A small image VQ-VAE, trained from scratch: 11.5 epochs.
Rows from block 10 of the encoder of a small image VQ-VAE, named by matrix and row number. Rows with one number within an expert belong to one neuron, the router's apart. Each number is 128 + 24 x the weight over its row's rms, rounded and kept within 0 to 255. All counts start at 0. Numbers have three digits each.
Before each expert's rows are labels from the 100 images, of 14976, where the router gives the expert most weight on average: "colour at peak" is the nearest of a few named colours to the mean colour under the peak. Only what is clearly more common there than usual is listed. The data: made-up road signs on poles.
# router: router (encoder.blocks.10.mlp.router.weight, 8x256), inputs 208-255
# up: expert up (encoder.blocks.10.mlp.up, 8x128x256), inputs 208-255
# down: expert down (encoder.blocks.10.mlp.down, 8x256x128, transposed), outputs 208-255

# expert 2
colour at peak: black
router.2:118132142123155126155087160124101137133124162077125121133125133151156115112115111173141098113133146121154098164096111115080118114102116104123138
up.32:126066119170132128135058180111107128132144128125126132139127134125131066062128128130140128132115129127128122124125134128129120125127126073128128
down.32:131128102120135136128138126136134128128099059122098055018128128128146150118128128100128084128125128128126111109149141139127126128121156183145183
up.35:119067108235129130128047150116081128133130128119127132170126106127076120072135132128128126129127128128127092128126145128131115105126129095128158
down.35:130128126123121142128165116136180128121099050150110099070128119130137157120126128080146095128112126128128127088155147135128126128127167176129201
up.41:105168177126135061135121088131128133125124148122080151025172109122092107152134118138128180114136122165151134124126115103168166159112133157129140
down.41:128126128128099129128137128129112130127126116109159128129128134121092102127136159104120116128138153128117217054125127131128128129147118128128076
up.51:132127136122134111130130128129122150134127172124086119103131074126026094157128128132128138118115079130131125087127118124128154131125131143136117
down.51:126125128129081136128152141148116138094128108128205105129125181128128129121127145126127130125145142132099218092130130137128126139155130122143089
up.82:128128174156155120093052114139127129125116155124114172143190072128072127192151142140130158117168092141112109138141111128171138135097156125142191
down.82:128128128124047128149170128141135129107123104147173126124122076133066121128128130112133124128121154128128178039123128129130128127143119143130101
up.98:126141196122118093133101102159144130147132156135137152124195032109090086121132127138130139100146106153181131133104074111162153167129139131142133
down.98:119126138136120128128095126128128135129128113128128140131130127127090124129203143102125111126155139127113158082129128128128128117128127132129113
up.106:128127174126137128147121159128134140131132133128108136108135134120144076125128107140135164115123108136192137128128104046143137138125117114104124
down.106:128126118121169128126102128109113133129100112118123117082136128126127128109153144105122093128141140136156129124128128128127128128128127128129128
up.111:132096128127138099132128137132127120124129130129138115078125159151147054131118128204127141137114140126132125108122141125111153128093103110131111
down.111:131136103130128152128167127143146102134133111108127082128098182130219134117128133127130126129127127128108143118128134148125128138127128116143136
up.115:128083089129119128130121215113121128134131128126129118134113163128131128143090128129128099136106167109128128119121144128104120128127061092128049
down.115:135128117120168132123135111140129125130114080122061091079119132128222203121128112105171104128123127128126030144134133130128126128124140146129183
up.121:122146118129136105112128125119114121137143126097106105060119132121136091123122128139142133126103145146162131107102135106088135160112102114128034
down.121:132127103145143133128131125132085111130128122073128105128127214123152128116150143119128108131132128128066160120129135153127133130110128118149125

# expert 5
colour at peak: pink; purple
router.5:110111116147111151141116113121142173131088106089097125147147144105080099090183171119131127123098129141093114116090130139134118142125117124159135
up.16:128128128128128239128128128128128128128128128128128128128128128128128128000128128128128128128128128128128128128128128128128128128128128119128128
down.16:128128128078128213128128128128128128128128128198128128108128129128129128128128128128128128128128128128128128128128128128128128128128128128128128
up.28:128128128128128182128128128128128128128128128128128128128093131128128128000128128128128128128128128128128128127128128128128128128128128101128128
down.28:128128128063128177128128128128128128128128128128128128008128129128130131186128097128255128128128128128128128128128128128128128128128128139128128
up.33:128128128128128255128128128128128128128128128128128128128006129128128128128128128128128128128128128128128213128128128128128128128128128128128128
down.33:128128128076128128128128128128128082128128128128128089068128128128128128128128128128128128128128128128169128128128128128128128128128128128128128
up.44:128128128128128121128128128128128128128128128128128128128128128128128128255128128128128128128128128128128128128128128128128128128128128128128128
down.44:128128128128128128128128128128128128128128128128128128128128128128128128128128128128128128128128128128128128128128128128128128128128128128128128
up.76:128128128128128128112128128128128128128128128128128128128128128128128128128128128128128128128128128128128128128128128128128128128128128128128128
down.76:128128128128128255128128128128128128128128128128128128128128128128128128128128128128128128128128128128128128128128128128128128128128128128128128
up.84:128128128128128255128128128128128128128128128128128128128128128128128128128128128128128128128128128128128128128128128128128128128128128128128128
down.84:128128128128128255128128128128128126128128128128128128128128128128128128128128128128128128128128128128128128128128128128128128128128128128128128
up.96:128128128128128128128128128128128128128128128128128128128128128128128128128128128128128128128128128128128128128128128128128128128128128128128128
down.96:128128128128128255128128128128128128128128128128128128128128128128128128128128128128128128128128128128128128128128128128128128128128128128128128
up.105:128128128128128005128128128128128128128128128128128128128128128128128128255128128128128128128128128128128128059128128128128128128128128128128128
down.105:128128128128128128128128128128128128128128128128128128128128128128128128128128128128128128128128128128128128128128128128128128128128128128128128
up.107:128128128128128128128128128128128128128128128128128128128128128128128128128128128128128128128128128128128128128128128128128128128128128128128128
down.107:128128128128128128128128128128128128128128128128128128128128128128128128128128128128128128128128128128128128128128128128128128128128128128128128
up.119:128128128128128128128128128128128128128128128128128128128128128128128128128128128128128128128128128128128128128128128128128128128128128128128128
down.119:128128128128128128128128128128128128128128128128128128128128128214128128128128128128128128128128128128128128128128128128128128128128128128128128

# expert 6
colour at peak: purple
router.6:163115104133186137127082152107111117107086130123095136073125179127183159078133113166139130112135102141124103172148133133140132106076125153146166
up.4:131133124131169130106123163122131078147125141125140024128114159137169166163002124150132141140129127129128237132143151127120127129115122088122119
down.4:120113148108117138123131128125175152115125124168122175155131002128013129144130120123124126130128125140127130122142131120133124118130127141101128
up.10:153125092083176129125128111127124057128133120129122103120088133136143155102116099125138099129131127109147130118130146124170130099131125103106119
down.10:129106130127122181128130131127201147128127120136129164154129052127121127086071131111125136129128123155130177131163131128127113136135109132061094
up.15:094145138124077109120129128109084150139129131123128125088136235123223114145161127123124128134141133125191111123099123118054130147118128140141129
down.15:125108079133130126123133127142133123162157138101128127139130208107131094128148159122119143127128126128108167123129107130092127134125101060123098
up.18:126127154084119136123119119122114134126107134159126131041143080126122111153149108107126136125133129142153119124134123117132140190132131165126134
down.18:129138123141127119128192128150125126128134128119152101122127196121133115113128135113126132126128146120134208062116111118127128138180125118133094
up.20:138131128124163129101121100111147103128101104155111113114110035127117191029115118122142137127126132114163128091132153077161109125135128121112151
down.20:121121125128125111128123145128123133127127128128140128121132103114104098114135138114109129128128129128230148099123128103125129134140097129109115
up.93:111132128149112061121126123109093151141107128112128128072127235119191122191151137147126121136134171131154120116116137118070123135098126118159127
down.93:118091123127105126150140151149131130118187131128182126128106154130113098142143161127127127129127128077147158081082082129096125131158108111129063
up.94:116095113174137160118128128126153123112134093113125127166116149131142152146120158162132115112146127141127149153149119128135131129113122123136125
down.94:130126128086131129123145115128136124110121122150080130099129113132124186163151076117152127132103121130132057126135147128149128128130136169124227
up.111:113126128169088139144118134126121185127119127122134143135164139110120120137144151127117140122152132123127118157140111123117146142136092143133135
down.111:133152071148145103127133073138102095152142138092135086094138239116179128150177128130131130128124129103117127120103122138125137140120128123158137
up.113:104075125114126218130133127135133110080127106141127125138122151129135141093141128129154131124142115128128128126128110132132138079136128132124136
down.113:136126111120127155126168128128154130128122123131039131123130129128157235124128118126145131132110119131126066128143144128134127134134134131113159
up.116:130129170132127131128006129133127128128128131128156141134138148128124127015134129132130128132129127127129188130128126122136127136128141115133135
down.116:128129127143128180128183130128128127128128127126128129135128131154140128103116128128128129128128128128111134128131129208128128128128125128128121
up.117:125128129135127129108130114128104129152126131130128096118142139127126114134128126118124129128128128127150123108128127128082134127125130123128041
down.117:128131106154128119128133128208128128128139128083136116128128250122170113117136135128125130128128126128118147124126126159125128146128126128137128

# expert 0
colour at peak: green
router.0:135089132152172146130084173112090154130138153101130151134158182102147101118155168122147155128151145122103115143138129153141094134150112110158107
up.3:128131175128171126127127105136119120129137128153114138126129030125044128184141147084135123132132122121128118121110128128142127126132137128138149
down.3:134151124058132129084129090116128122128083125137045127087127126128132180134128093053128109127121122165127096128142137128136138128102157211095178
up.7:255128128128128128128128128128128128128128128128128114128128128128128128128128128128128128128128128128128128128128128128128128128128128128128002
down.7:128128128128128128128128128128128128128128128128128128255128128128128128128128128128128128128128128128098128128128128128128128128128128128128128
up.29:128130142131143129125135126135128126113147128124131128127136140134120128167144152084142128137133119121128114143127126126128149149138127138141137
down.29:146133126093131134108132113128127101185126127128089119122123161128219175119123126072143127127115126139123127128128132128128134129124127155114141
up.39:206128128128130161128128128128128128128128128128128128135128128128131128098128128128128128128128128128128153128128128128128128128128128124128120
down.39:128128111128128128128128128128128080172156128128128128128128128128128128106128186128128128128128128128128128128128128126128128128128128000128104
up.78:127127128139105234127115140128130135126128128125133140138151134127157117134142135131112145128132126137135132153153106119136134136127136127129129
down.78:137129118137132135128128128128127072216141137106128120114103255128176122080128129128129134128128128128128132134128130140128128143128122086128128
up.81:128132139129134143129137126136128126094134126138130131128134124143073127163144160088156128140143118100127115133121125127128143151190129136144139
down.81:144140126105132142111128107128125110129115104128074115101123146128226174124126124080177124128114128136127096158128130128129135128106133147126164
up.108:105099172128141128126135090099126129128145093146111176174095081125100128154142142090134118121137124120128127128113128128148128117131138143142138
down.108:139142124081148131085128104117125121125086127141054125077128128129142179148130087075129120128125115166128071156137140129132136128104162228110204
up.110:127126131129158110124117074132129119128130142139124131126218094128122125255128122142129128126136128129131126091116129122195124111094141120140148
down.110:127128128073128128128144138127126128128073075158072129127128049128084142154128089050128128128128133130140128128131128125128130121133126255120163
up.113:128123126128088223133125137129144133125172134128132144148141125117132119090136141127131141124134130124169126155144093113145164134168123127128126
down.113:154134084155133136125128124128133077208129127097127127139132243107184128115130143130129134126128128127086137131131176139127127136118123065128127